Rows from block 2, named by matrix and row number. Rows with one number belong to one neuron. Each number is 500 + 40 x the weight over its row's rms, rounded and kept within 0 to 999. All counts start at 0. Numbers have three digits each. After the name is the row's rms in percent of the matrix's.
# u: gMLP up (value half) (model.blocks.2.mixer.u.weight, 768x384), inputs 256-383
# v: gMLP up (gate half) (model.blocks.2.mixer.v.weight, 768x384), inputs 256-383
# out: gMLP down (model.blocks.2.mixer.out.weight, 384x768, transposed), outputs 256-383
u.299 103:550497499518548579500455501436452491510565483536444443541500500503487519524544458470456509500618453536555576571564481530490511549481576449490443514532504558523487513550488408521528476462528527483482545487548546538532528555525501509472507470476542444461498436483549528540468448526436552499496459483441513470548454442501513539483450535499482577525479535476513535563488493470551515511454
u.300 088:464533488457547536550472562497507448487520441453471454537457498468494523545482478494562549582573446530559570535584460496506487502431522467463496456447497470474444537530489481410500504419506567473453518518538520532514531526546492526419531477490477461496511497487520429492493462514453571633509455515492540531545507469547544561499434472422442494518487576455514483503467489472533482495447
u.301 108:513478443567526572500452436526443562540501524497515555497542441480462603531510508497517434501513533586440502529526506477457449519585470530478511410512495441434557545530551506537479563493445484450502545559467533537564498571511514503502446498499480453398473508515503503578483539526498450493470543523462482491471516546465498558498501480517505512448527503493543509512414481481517388492509
u.302 100:532471474488500542559462583439462574447537470516465481549509487476480531519472492559489511579542464508515538500599476492486471518526562441476455497585495490479484537523486461502510527422513556509482571487496568489517513513522514517464481535513490459478414456448562473516501444496463532572559476444447533480493534429465523502530505492480507512483470547453456526509480402477546434466507
u.303 098:516503510458530547612481560476507441455525432459463503522449482473473509569450473503543514569560503530528571544558465487547500493467505476475479462478487486511469502533517468406497526407473555484446500463535556548507504514490485507430547521505499455473507487504513428485522472521416539627532469498520552523542496473503571560474502465434451447493493561465518511482478529469492485483442
u.304 115:533550534524490496536522461512482453448530501440516497490377477542518527463473509490436569485531487496559535568506529556582563468460485462492533473499436572537542553474487503474493522514482461480497535521527561556483501485489530473509584455451500486498526431522542519485543505477524480482464508542506528528592433483484465460530488477462464496574496468550504501467417533562457525504503
u.305 115:516478468463534559572434559496468526486531441512468493571482492484499492556533474522506489567597444532514556536601470455489514547502540487498470495491502516491454506558501411447484499413540553526460528470541558486492565523556504545413490546513498463452489478491504451515453451509434508567534467487497549469512522460521542580458484546476494509494500600444539562518489475449553455459467
u.306 091:504511517473580573532425522427469495488578479512454474563524513486474499534528459470510455525604403568505553543573510528481483512524562493469415465493496520473500481564490431525510528417461545516460543506493511530554568539553533533410472479511489436473472465481539520550483538487453553536562471514447540471542499485486500522477468498541485533472494577451522531516463484482593434503424
u.307 106:519481453487517552525464530481499492498547467523467487516512500437471507549549488501553488543578410513533530566604432469477437543519530511496446445448515467492462490521491447491515524436537558540445518484560524470498566546553504529410528516505458467466519490498515474502450479511439533542511474464473507479500506476545533526448485533486482488483525649407508518537510490430581448486470
u.308 089:472522473491595641517419478443514470495593499487445523541516499498473514526505404508543540506566456602458550570550507484489481522529581542504370466443456495546529466528535454488532562418502519473427492507525485522561550531538550562448460484544498445438507497530491518542495490508468520555556470498442584501510501468550509533443523497548483565509500573460521487561456564489572421502465
u.309 105:527498445498512580494487481533503540510591469454474480497446503492495550525489449523494473509582450505478492533535524529479484487457474477460475442519473525390513579485477503533470526452417547504437542534447547559500569560562512532419492513546502465459449472503506463532552545500499526469508481532480519550507492543443511513494512517535479521512525565500493472526482451418590400457495
u.310 109:458481443475556556592438548497465481493538455485463516565432483498488495576498489519532494597556478554512610536600456453510506486495536492483482455469479491473476511554497469411489486405482579532443518476544536504503532507534500511428510549524518460447499502514487409520473460509432516563522476509495551510523498469528559571457501515473477474512497562455516526526498494402517439461485
u.313 108:513479510468500515522467543486545430476495452446473507518452503451496538555467476546500545554548512529546566553551507485582511487451493483486496456476476522532451490504507519428537490436514540489452510479548572579506462477488449507480560491508556481504513503504530424450547452548463576604469459499529526537549498525515566512491467436415451446557506517498490480512488537488477502509430
u.314 092:494473418465575593561422537510511510502568464507463478569537486496486515560531478535501453528598426532475524556564490504481484520498516489503441510493566491458484493548486432491494530423509533528469537489519551520490580538556542526434455515546488469418469501478537493516468477456455529536562463443457516485500534452478532551471473487516500563469492624436520532515497470446619453485453
u.315 080:515555472501527586493527508537537492465584435453487491563524470526497493473496473497509473504597404484421506525555530542484490502491480506465481507494497520480505518508486469464445598450528524464404511544476484549505569566537545564487463442504492493461445488483510517537476517432497497567524469510456526503549472459496466503494504513509459517491469606436541429479444547537548473548538
u.316 087:474482501531571586552454519455480463464558461455476442499457490505461557521486458511495520517627384535498601545550519522513527473470551490483444473505523505497498506555455486484535522442487548498494526523532542506509578486569547473421494476532460471447483522476513477493511468463470575524545504477462526529498500472502523493519480461545475502467451557504479484519502524472590456496512
u.317 104:465501440453565579570459556488498469440536458501485482534515495465465504540500507499558516567600431515521569543591443456478486517460510464489487513428528461488451496564496462483480532407550562546469523486545519484485557524550509509431520502470493451470535517493517462509455507548434537546533485505471549505511501479572541535472448511457462478490493596465534483477497502458531464512494
u.318 095:549497467475533543596477556494512483488531498481483459542475479490478573559501504546510538552570456512527588519589399474498545486454524442449482476534505519486495479517516421507564511465535525484464498482535536481493545514583494504432499518495418445461459428509553441500476449476446555633528518458458543556508503442517545529501539535496437473525447557461446533532488493456549461449444
u.319 094:494510506468526564626530492512505466427603444452465548535430483556536536512454485487473534483552411498488495550483568515541517493508437501517471501498471520420511500531464519442448495456450485524450473519508484519458565494547504474410525491507530545460502542554477459466566547444523478498495478533536539479525488501499525545512549472531509488532509557499492497417489558481524502446542
u.320 097:539523484490557567494432493457495487458537446502503506537507480459472565529493457517527523518525484556522581583582452491525464547484546519446476465501489487509475532572478414517547514462489539446468542525529549514549495568491492482464544481451528446461464479504520489503513486527416513587511474525465557453538503436494528565513455507460462578477541528472508482527488475467507462509485
u.322 106:492551507450543587529501487519451431498580498437478523514449497535475542502488478452527489517545463524543530563559526504537479526453486515522486416430438494494458487521486474449521509438442542468425496531534502507515511560521504517422564464493519452452558493555479466525508551519484518552484505559485568467568473426499530565410492482470466502523554561510559537520470564490513475510484
u.323 100:515547483444541536643460573478492432438529418480470510584470492503504491580479472450498507582556476509550575530572483502536507494454514493470461467464493504511481537548520419441482551408488564511449502467527545513476526536526498513423542532478505474494495462519491421497487476502478530631537464521500563530551480470477566552486507508457449476502473569479506514484460514441526456503455
u.324 078:511491471481563586503479525466502485501573472516451444522489494478469512518544463490515498532625430506512563527554498464444446523494513477452463488490499507474485520534468439524507496428487540505463554528537531553498535530554525497444460451485537470463505481460567501528541482471405567569524471495434542499543509445462507556492433508514490558491487577446511527519464456466598463511417
u.325 090:454475449468590627504419502492516470494604457472442471572485514502488536522503453513575531506608429581482581581535480454487503469512532512510427482496509465478516484580491495525507523426517527489446548525509525531578578483555522531420446499605484469423487528487543501509514507493441526523518444443449550550507502513556497567486497472539498538502495597442505477518511514477584421470451
u.326 095:501524511497597548582451550497512482462541456483482517512445462518469484536520459475520511547621444515479553526525470458473521501444496489487473508484505524517488503548520451491457498463458551514432523490498515509527540549558567571390474509523447478473501500488517469507540534531423497544597519532471571517551533513507542577491523493491472470474498588469526549483491490465550424456540
u.327 091:438491533542588620555449456501453504544605496495449517538422468519494531529523474514531531486556467596492544591546482428501507531511558489556426451461467518541544466522549467468513479447513477449441500461560513483562548486536538546442486506547529431412520476560510500550529464506442487540528490536467553531518526510565540563460532513548506557527505558472512532553472514471553451427492
u.328 095:456478462469591601528431519465495467494584486497471470545522502489489493540524466510583517540584408591492556557568462445486490507492563475514416500437513455478477440571498458516509512416529547518455532504544506511554605506594512538402465485543476446439503512486519492519476477522466531527539478463452524505499517478553499537461496501517482542502506611440497484535499511460614425498465
u.329 088:487477462498605621533420504473499485462591462472479454550491485522501505524493447512525487511616395572474562561538503511491539471542516495469440485522512489449520506584494467523474534414487530513471533520477531549553591478574548500406464489568479469436464511478546495528512528475459520506549452470453536526507494499489491510507484470539486514481477566472488479493483487490592427492464
u.330 083:465505482493576642523412507447524484481614498490408480554463514503505539517488416480519566502585454602508556567533505454511499501522571511526377471471460531541519477524523492500515514405514535481434503521515496515561551471525526576436462492595516445427503500514537505516519509493480544545555468466438601503528513478530511534457523478549490586506489588443498502539488537496554440464450
u.331 104:518470509492553629524460430478468456524624442500460500564431498507503546540530495500498502478549459628464549591544514502542492494542563523485411484511458510494556497564530449468466532444491458464438461470540535518562534513531493533441522455487524425392503493557507516565507432464470473503519466522477533510515477445528464560456516502542498542517550550480522508578480473493509516477479
u.332 088:496538470462574535555479587480522461437521460485446457565480501533526520569485460503543545567566456499565600527567486498526517493468510475493474497464495501491436430532481434450510500415501581464470502516576515526495573499554468516402525530517479492470456481507552452484511495491490510558516504498514562492565540403494542518493557466514465565517480580454511557482512536438539486482477
u.333 114:473460417499524565476469539531510557538518427501466529527506504461473489570500491536538477527542508513494535509534479451487490526517498494473442482541539465435465492547492476455457501384512554476499491542478591532512530478496443500457455567536430500447447511477536410517479425497426489512533512464512515532465577476476529539491529489520531539447492551418470516548543438423561460447538
u.334 099:484478456505575582572432462527454515551569464494471530535496470471468505543505513508553457504557471564490516583575469444466434553469508515518468414469461466476511487570522428429500503445482512473458532480552563479545571512528516521424504530488477444405484487535500469542482472495399496589501489525475523470479494478531575585463498502462507550481546612443543525563482492448563444458529
u.335 104:490508516511588535493472557490523519519525464515504413515459519555486467485566526446544481526596414521479536529579499445446502536499531448555508496516503508484484459525458441515487474470506566527503549510530500491557591474574588511386466494488502478494483483449535542503548531556423542523500480503444516487510534496504500537534527503514471484501496600469492577467497494532571451425518
u.336 116:448492451475573586542456514502522480526535476491485457540509499476483497546542522509596494568567417554509544551571453433470451526510527473542439511463522422500466451523513469465516537406538533503472518496523505511512578528591482496427484508529464455471547529507483481484478485514445540544521474495480531516504532440560531548474515473476506548477539611427555496528510511468568479501468
v.299 119:455433502511556546549473555515468510513490357481496517632473482559576392520537508512515551524542447534556544515525494447461551490530516489540501500483486452478493458543506519490362493455519510500486499511542505489496620486556530494448472513517498528477472510476508460506555467557501450464516441498497549550507542501513451569518536485493535471558471573496491519488484510533518474423526
v.300 089:550504443496505557485466466531539473503502578477553476475624550481431587535490488521553474508548511506490535482522537512459539510527518504467473459476521469446479443482519440461635546488481533434487500527526502516526513551507500474508498483484478451460473515526473476500421455454493525545505540478451483441504504458467534487476510493491472544470527491465483495594497515447540452514514
v.301 131:423437400488491587494453484566525478537547508407500523521498522493466567501458490519601464484512530527459505535475490461490498441519454541517495433489531410427498509506509571528517519479419534472492564585463492554543484501479471477470435496557448519417526601527499460507509535525497513513486482495484469565460514563505502531489516460489511507478536497490492410520484512452544399486510
v.302 089:504515464500523562524446576508479462481479449483470516636501519587537438541531449504509508593499486529590555495619487446517533524584513478512478500433459501466420431516534482486462499401481576505465491540537522562510553498504465535457490520535458473479484471485537449485520495533500464458494531533485545481531551407507448561441568499479500496531530535469495513521485564468503488488521
v.303 068:550556566563503561575501533459483414482501535416511507460466445506443579528469471520481491566605492516500518526559501560516507496487502494488481489481502490495481484511510509487592537420429585524487512493505497564470512576561527499409527472496534445502494515517519458494414515488486593511579546547466542482536520519436555517478538473465450473452495497509514492493468574505492498511489
v.304 080:516556539518503568549469485504501521520565549484481466421480478434482649504477466524513517505619491547479538506563485512476514524425548498500442512467468549552514474485508492396611502462480514468503469499551483498549485576568508537501519478473469433457531453515484450533490410517496583534541537577447588495543480499502531514478522453506454510476528511507514524574513513498537521486465
v.305 091:565554505497558568602460546505484498436536555460507489462496461451428576504467470483482492523537446530461530563510505524503508537434489508486484485457461544478486511471491425416614504460453500488460518461532520543504539535540552498436517494491498477449479463488501485497460496494457573616600526552491547417539501461463569508475516478430430455453520545489553568462432559540529445522490
v.306 087:554525533492494534579456519448460547440553437487430535540450446444468504527471434480430473506502515504545573568543610502560484488552535486498434483466472541503500480464471478462528481448474503529430578456524567518475463522479519605515558534568527441434467483489554491521475513485408523567524456472488537460575483418474534501410503504479524490499494511469548542486468544502503479479520
v.307 104:535504495518534522561497543476490541459527557464485472435437460466412692499495489502448561539531486507467548522535479487483503528406557478519447475492446557525475490465518479454644472471515513466468514509544488509535512525526513545474512523494489423478512462471519520452452485499426574606559556472497564505527511492520552522458519488501435533494460513513513529486486482513519469465430
v.308 080:509535502486527577585470478521429471518572487455491484555458480534509524538515496491516508522608421539557550587575561513532498514485502489509513451425452447499487491526477460447502501482478524500434527490554509584529547559576484503414534462490496447443467494542525456542482479541478533548481512540489526525571495451509513566441520492480489499528580578502541527523449510471522465483436
v.309 090:504504510473560520581468528497504512492518554469485470486450464467426634539514499548501531538552465507466577511543477484486487540473539498530456516463531508534464469511523464463630497473491528464498506490546499515520516491563514524448507512472487430504559500530484472457448472503409548566552547479489551501496506470530566544464462504495456543446485518512508527545512502441537479461448
v.310 075:515525511555554558505474531481471493436523563491558465421501441490449678507502499476402515515525486518462523539536487518542527530426503510550506570544498538530455492499505485527618495482476527497547495495533560550488512463528463477448541550482547430477490456524558517447482559453456567552520535530471584462542520509458569522489523501483491532478524479533550546470526551497490523452501
v.313 098:539494470525541482516475465554481542511501529515507432468508493471413624479560495511540454492588424531452513508527510509440557510470536461515529499556509527472528449535472408440646477542480466446487524515551499491544578541605562483452474459480495418470486479484477527542462423505439546560519492477466459464490485471449477539504477514541476527505490510482480590518483478500574490486493
v.314 089:460484465511559525574488504542468488499526389496485500583525506548573434523554498495515461513537445503538550508574468448506522474515481457476516504460537435517501472558496460483347534485521492470469527514547508505489588534567467522463500515556477501432484481508524467476498465551505445449467481505498512515511486496526447558484518500499539507504478577458536514487505494479538508493526
v.315 101:529514481499513521517507495522492563502543490508500463490538454498496551475542534522566404504551439498438504472555487483428478546485479470499492557494538504454479473520515479417499483500482536482504435481505447482489559519588515509474485495495507450473433511511445497518465459523468522511472526482462531509456485457463503545506538544534515519425505548439522542523542469464558526476527
v.316 095:521533501531512591599464547492495522497506564486499492458522439457428578582468519448457480571562503534488468547563504508491532539500496487491480469498503537534470491448533491459594530440479571514484529470553524506519480492529542517467496535496459396451496489527503448468495505465442567586555535502461529485464538505494619456540536487473457510486534508478515562508479507472473451446509
v.317 087:519526510540539552572484526488444505489528572446486476448458460486432665527475491515468503534546495525493545549559490480486499534438506471518452444478488519503482470487511470463633484456460532460478514516545500506518518501529477541448533510519462424472503503523512485496478526488450573585558568523505562508526496493498567525453559481476437562461490535499507560537470546506504476456436
v.318 096:484479439492541566595487507540500491478567426456456504592514475542512474595519469497496474555593444504506523526550502493511503496546462460491464498461508524464477466546512464445461530429482539491436511470548536558481581527577474545414533534542438485424462514546484418503481464500479478501519478488523513488487477465483495545460500492477504485493528613423532517497492520400588484494505
v.319 136:506507471456485495575484528458524471466474551408529494467477437471437590513422533488456555556486534501480552467533501474524567476457466492512519514514500518508477473468535500519602509509479526545512509445513545524488471470508502499512573551495461414507512505542482456422462553462389563578552557490442524473548487482454586480468519440444449464495519468531513518503534511471474488481454
v.320 096:514540458462538554546437522508479488492554440519412506597453498514515472541534471502518474543550438548517561534573482450475482507530522479490454474466492495475515500576517429484460512425461537486406534523530525531542557556554474534373478496500513475457477493482527470506502484564473498515542479500482532499527517482508479607448511511490515503528525670399514506506456473445588445493440
v.322 102:519513529560523544548466490511442496491523578478516496423452427503434678509475528504421538490520540524456549543523517490503535525455464501528487469506505590524483508510524477475641470481496510479524535525558531533523468473482473520507516516474497420450498493531554501501516527460451555539486590539500536527552479514516585501504497458427460532486530486542505539512485477516472466454473
v.323 094:534510505535557491544462478547479544509519532508510466458495482460425666499552491492501486502588450511463538533529512515457516534458508458531509471512520560488511471520457445457627455526479489472504558507545518501545558504594574519447509498485537413486501496495503507524453472495458540563493533503479479468522474497484544546483480485500433495463505504516513577482481484495549446479480
v.324 119:465487457493565525564451532501513486479505358514479506615480489538572448533568525523583524509513440529515561501555473453477527477499523457523502531459551446478501451574522465504386506477535497476494507494530498497513607489556477488421459529530488499464484515493536503504541460525504466475502456497492546529486507466539476572564532519517539529511472609460507502503518496485543483468517
v.325 090:520467514508563547555435526495484523540531503518450450502466452489458529541549491504526504529593423552479566554579502472514507519495531461481480487495477499505472472562477414468551473451498516554455557476507559547552569517560531510422489482506473417464478519481569455508528479522403537553522523493473538479501541461474525548482543485458512474459540582472549517501467468497540446453490
v.326 117:480505479506546530571483518516519441490516380511468518600475484533573420517563518495585523511535423509547537512576455434483476499516503474516507494449498464515508494566517478492384508472529496471468506501561496475509630507579501515424492489539438504468510522522520504506532479548501445491492435536491553533500515461520472583507518525493551507522490600435502479480476514499532469451521
v.327 094:556551561500582560527472476529489417492555536449508482534466461545478538450480483427507517481577436528501523582506572533528573482480482525493507438507458547513510466509464469484568477479411509510444531531534508552514535501540587473402543455471566459483489514522529510528503546533478526538504519561476555528570503463452484522462535474451438449542537541519527499462430551544505416482476
v.328 070:520533492519542624595493498521467509478589473478494508549449455537514529523489461484475506513571452489569525588541523522548506477512477472491497413484470530505515575517494492413525531415462542459436532509556537575459538540525535499401545489532500447465480500513495434497499518549467555567519501525493576512575488469469544550476462485462499501522514565477552498496456507513510461460451
v.329 085:498515476483537601591481519535447474503567483451452523526493467505496532548497470487550495542543473504497524534541543496501504485487460486524478472475499508491448444504498470397544504411499587537446559456537535518468536512510528548408523556533487463416483501508485450477442524509444517560513500475482517508501541462462573504463511537456470437478573549484580536497477539433565436463503
v.330 083:548530505476547596565484473535428460529578465459498486565476450521495533513513482462508471508564433537505545568561536522520522524487464488507520472436464472509487469562475383437487497481468528485438512519551517551506563553565500469431556450466484436436454470553492446540474489497449523547458513525469543490552492414470499601470530493459491477514550592496531564517488537451553478495433
v.331 116:469502456528545509542479533498494471496512410485464470495533510481540476556545492516529460590534450517539530505567469451501530475398515436503485502469547433448457486543499442469423513446470573517420500500515527515478601555556480516442512526550453461473472491510493433520491482493504521489492439500491509529504532514518537580470526436517487524459510598439487551518521521409519488467476
v.332 099:552478458494539509533477483515477567484508552514531468468486473506440686481510519508465490473492486524429522466515536532444521494444543479508498556591521530454506470536532448490616491521467475445535492516528510527521529509571511480480439515479508417473444495490513529529479472512443533547571558448456504491497484454442512531503495488565473537471488478517499541524505467479518493456502
v.333 107:491470523512581534565495518520490437492522372495488542600492495527570411502543494463517527485533439502528545526536495453503530487512480471500495489478479461560509483549494482491365505477530484502473492494561478483486603498563535509447526483529494520465513506506509506486532485563516439475490439523496542544515489490513438600492495496482534449547489568482517513471457516552521481475531
v.334 072:462493456484547544552475539544557448515542508431492433469455473459444585518520490508552515537572487467505543531523474487509462505441458475495532506463489464476439509510482500456588515456441560548468549511517509522504516527536505493423495509496466440456489508505530414461506497538492623506517511487452553542482555499488561558506472489474430473462516566459524473505520420443562488470412
v.335 130:478464444450512530521538538505518423456514430402470496591459526543554436549495496533541544562528434477575492472544529461548526450503486441473476531494512454488490417490515564522402543447551562530455472534518508540474614465562466521446519493593429497482467528517540397477492508547514472446531473449496536556505521476517453502466542485544499510536495590467464451517530547434543512459468
v.336 128:493498524504555530594504569517505447451500401428503536573486487555559428505506500458497568540518440484569526513533485468523530477513465486468504473499453476527500502543500497476390531460470516507463520499485538518479602513549545505441536507532457522475478509480535455469522513525520451491512452478494548534539531482480454572515517487456519469568503556477500489445463513532520450453539
out.299 116:516478505408423511471456487504549515575478524560484528464500551557540519591479513539548521521468556493585455487513477512554526617530491537507548467487456492463475508462466528501509442545507466508502482542516529489499480482440521492469510529534468467526491531497583438464474480454548479530510506550503503515504631510492571408538490484517475438450471526506503466480513495577509563491502
out.300 083:479468529493445448524556543448509512343449453476545486592497524536547468513534496487604551558473481524478461484425482491491533475564463507440491435522554485506460543441498475473488509550471518589522493527452521494547496539465502469501467503485553593520462519494512449524526481495503567528574436492489462564512580413493481506506474471500468501472542487554537424446519486577460471517391
out.301 123:566537437533519461507415522476571462522453468501477524477530462531483511542516505449503550528520511509521519495443502520529443497455560441509535536379543451523578599478501517436499492455534510489492472544494451536507576479619464477449510507443483488539413477471499466524570524556454455486546530447451546484439503526507475524482519525528437458484523488547440458549522521544494500497512
out.302 087:496434446507558477471498486574538500496573497481467489508522527522519494533537538501538473467517465540481501546484434485542512458415532481503527496454554501563576491504386535489446497462531515508428536595436488543597501508473485441529449559536443477522503526448603538497447475559523442559502524514542518476487458505466526462530493478557481482508490507515528408543461518579456450497484
out.303 078:525449525524488475529511492528533497307469457460515496498497491526503441553530506489535506567511491454526499500525475483542535509445480502481463518516500481573519479450518501544514469503520541477497486499466467490433437562486497499533467524469516582485475531482461418475485467531521523572533464410461492552477482550460540478478505476432462524528579467526515459480476490526479474516325
out.304 115:495507476509450562502445466436500530529584537518502462561510546457512498486448495463477533424433528532428570507550483537535507517515476525508434486482487525501499450567490458500534585577461525467486460512423503487491479478484543475483533510527474433469484527533461536493484499500506513509496474517504518566449511440514513488534490489574500587493518514521511509463509477526537602508611
out.305 061:498464527528490487558538527492455494381539514492515465552509473478542509404559464502518498487494511519434562582424499457462487438551523519540491529562490484487518463478471517536396544504481531581507496441503511464449545539540480519502529509516529580497507520484489464513469459489495477491536492443468429495480431534498540526494530488439546584496547507510494491541506564498507477493476
out.306 100:500486457479536507489557515491504485549550478449457585461525545534489568483531496502529512441541568482535443495479474470473516517512461487443503511490454484532507515488514514468487566494494498508537482485497540528518461475425490501496548500517497525526545516529522454535498461502522428417528503475499465462501528498498535510506459524408458462494512483532491550425456512518482444567451
out.307 078:476475452560438442542473517504503536407536529491497573523512501518512466480522530427541543403476560443458540505559527487498536488581463502452440455499506498512535497506505487494527495499518483542464474435482525541502535541496530542480530492440525484512494460557528439454478481467522439450527525515526451481470506467507509520492484478494547489432479548459487527505543507504521558555458
out.308 106:493461466553522467470491543536530484549549477436497530455519620481482546508514548533519539541585593474631416528496505480527528454485506508426469504497438480520516413471474511441490462530490553528505543482478526512541428461429508499525477462510515495540534526509585454510523529494541472478539512440514479489529508566487539492483470508471479498501515537496491536440449512504545565523499
out.309 095:475473465519516532496481482484457476502530520451526445507524564531515542571561540532551506508467513527557482543538556537459551428511557484538487529508473547523465537500535489516533535484502542499428514462460515551464563517529497449456459483541558554470464514516548428532453408525520417424513506434540492531493469544478515530537530488463569567455483554505579501499525518527562502490499
out.310 071:559485597516462483570453499496487502307488524455538483553494474523564458523525498478500472501486419469489539494449469518502510522561508504522424477480474502540574477439489518531483555497484516420449405507524528504443492537478420506508528483469504557516467581491451444512487456509517547642526480510465492476504451435482485495497539480455519532484502485526505512503478504534524513511399
out.313 098:542478568528474519522507487541537461324478462497515489527514508508509476601489478437512516590493525510520461511530476472499487483468533520489515564555456500535520472489545464521486525523535533455513537431449457525498462570466499562502491492494450591494491491529422484504507467471493559651531497424428494522509526464421554552434544459456491497503492463524485517501486514518428420528403
out.314 090:455510540550463445475582560534499504471532556489497513561491558511536511410434507457563511416542586515458492525570491491496529434522488515476452486522518477498531535458524498465487507509471489567555566506509564511407414458428559567460464507423448524531508519500520526466493531508535520423506526501457491527513471517455464520491500527488522471513460497499547510497527524569508487551459
out.315 102:493508527537584491492548516526487479520536490521483511467502500533446552506526529530478504459580529514544455517504498506541492480436471521487497508540525490535488553472506545456542536455485532490522575535442487514539454462467477501505467466548546456509518478549555480502518547566499428493491516471521537558557501474462440533468478505373483557493488549520549520487530552466482447528396
out.316 084:503459483529472433547489498452453476556484456463523450470506537518493444510511479537480461460557460495504566439515457502473495519500528468537511484496407497508509537463503450499501502554516494578458475476446533588452466581464536476480462502483483489517506482525455491470482546489447527475538486464548413536501514496484483484484471546457495503522524502472554573448525436519476471528482
out.317 060:518498462524432500546465551525486499441468472448520576483471487467478532459510454498506539508550505474457491520457456546441511439607536505519445488534484482496460466447503489519489511528508458557490453453514512534475473527501504500523451535489489617454487454463469431477498507502478478485529514497389441508469487613493526548504558504489521504494521469520486490521513476599515564554412
out.318 093:505456436553468539472420459518488434509564525418505546503509502464467477508466515494501576519480544514536480556512448528503513550399451509520509509500499460487515428504409522482482466569508520457478555491480445511605500521551492487511453496493519543508499575517434442495450538488460552605594497496508408458520433470513561398470451473445496485505480516528518506466501476485464458472447
out.319 132:539456455477534452422435507509526482515451447519486528463505472524566570490515494489513515488536503451496519541550550498478474504464497534569513524478504534530539492493520488536530466405498455498529501550487504565500470555510522527465532533587423451509467551501518479524505449539481482454476520513481483498447496454464548491489505498466501503522473476464572590492495478573507503498484
out.320 095:501463453509497455463478488415564505543508523494516522569551527481486527550520561555461378508532484514524491448446494497501500497387447568513485492491556496560507468444495517578503541535438503510543417431564542504467459474446493474508467540493479497565540478497559519441490427578533463493501422518580436438524481467449467494485472507495568494479462490482525495473453469565503461471467
out.322 081:555465549502440478427500475525499537501461448513595368594493553504511451490555495504487519509489454525532588495530471465514445497550553513498384534514516472504443452484520505416541477538513557618450545420502496526499488541467538538480460470385502534453507504556430558490520489486500544448586461488435440524524514470451512582459518469519462500515592495482495414537511492544515461485479
out.323 085:560588617529515470496451489569502504359501478504533541492502456544499498544526513420559495505456547496472512532447500534445501548507525505526479520473483536542545518466540515443516532478539535454444417496507530490531517521523448488483397521586437545488507445519423465492499491544547499574529460453492531570437475501477510497514547517463495458494569510511508535461514520526520520501471
out.324 105:519481571452470492526457543455524506566470517544477554467514454536519549554570528516522489529595571501536501427498488451563460560507492563502566432505505500514485483451552528611518533536529424505522443526561467481452463459427522464511434539608478479487515449536484478511498417518526425515560523456563458466511541558535490404539503474444465494501454479482543489504464521573526585499483
out.325 099:456459411546548509492500555482505466571559499481481549462485581472458542476546529515540529500565597482629436546500501493507545451563550480456512487500455459488525466474479495443496478468499545539488549459441546485569462462444470502501460473515538471525527471538557412517504486472528433417505544430519527479511540593502528546477465523465491495539495535493499537452502531483534482494516
out.326 093:477493465499504492498476517533529505443573489470522528387510476512514542524535445482519483529602542515566501565481501623472499496509471488512491392534525455495524585463559533489485540540525471568442476486485529487526469499425579483519526571546499522515540550570512507523513500450516514479547518489501513547510482583474578564551516499480574507498545473542563498473565520569504433528448
out.327 103:497498522629524435508534509520529519525521480459523543434503637501499543502471526527532538542540579475647438472581516499441515513458470464424517510498442476506555456434456520490501370482478550461489565515505501484477448495445480510531527469531482479480514536500613461472520492515516533506502479446532483474530522534514491500503506471459500513496509530497489500521481511500543493466434
out.328 093:480475459520456498485534610474520490599574511433475581502484541475463527475533465524499519433541610445541476540508477478519527468544447524446493556513402493499453439462485480485493478482522477546481522407466591569434460478461469517532442495446503508510542499478477416498502481494525434426510521454518493459491561536469551488480518513450476516487514520540520565438508500495509516542490
out.329 098:497458449516563543475530527497452461567550486460480597479497593508432545490557486525553491445553559491578449531480485517485541486564534491518497520483408463503500515491534494472501538476486490524521460416435579493578479460459469529485529463513514484491498506545531422512496473463515418401502547405514504484503495532492547526499485495449479474560505519486470532441498483517506494534504
out.330 097:480456447525530503462517566500520478554542491466471561452490607480467560526530547516532541505577598479640438542510493504522526458495494505429481518509416469497495434496479489463461439509502521541484558476464548482539449470416506509518472453526525474519528514504536435512527500493529455417529531435524501465530551584518554493512496521446472491508496538500481538441471512526527535528484
out.331 128:511531456482446474468498459471501507490392488507512498503499502503544515605493512522515516639537504488602513507514507522489499488479497492473509495533474529532483521487529533539564404537476500529524440517566442540479473504473503487498498617551531473515486551468501425466473523528500548521518476502580481511525544503466545454506517490444492502483497489497566495469509513527527533494508
out.332 076:515538476524461496559436577549506509398484457483508453478494449485519464464494441504478516475444394537518515500470478554414487539557475508461490400497506475491410528440531519471521544530534473467403544528472569524524540554556465543502467449586440555456500476498505497556543485429492511544543509485435497495569539490478463480503527478473492444470489501562497511502504506499488460558417
out.333 112:502514579544555440510466554510498533435475539518547467529518470483535435539497490518534500488536514505428534480533516501485469491435483458500541498455468487568502518481492534537499464447492454483510445501489529520439541546469578463520498545562506559459512467502535546544441445643545496524506470501546456492470392534576467475548485537525584460491441448507587438456481510535443526520457
out.334 089:489487456485453443488503526538525489484519469477486450501512532492497541430528535509592449558563517430516452569493508466491527447506465533439462552516532461537517507427491542442505518478488570500518579528475509534417452484501459571510479479561489506524508496516490515436530510486529561505522483451480467534530468510462450534466450518519464487481524524541594464505496507436517449535484
out.335 120:556498511457509540466522552423513452567517512490514524478479482548499567533542485515505541485502545523526453417464493483516509478479499520484552498535461453498563457447543496590574504529547468490448420547549492488434512456500525525531518494555504521463513549542518414548474446495556444529474532502572538473498510519518556460510459412436438506487475529519515464460537516576523545433520
out.336 094:496444443479505496473446516453460517564545529437502488563504519526528512436474456523495421440544586513454544502472476527473500448434442535432485421487482469505454480447516493508547554597457505553466522481520563529503450477464560522510481502495512544450557506497508431489460510568496535431574501455471462480515434539431509509458458503507543511512517535467502487523531467477451578527529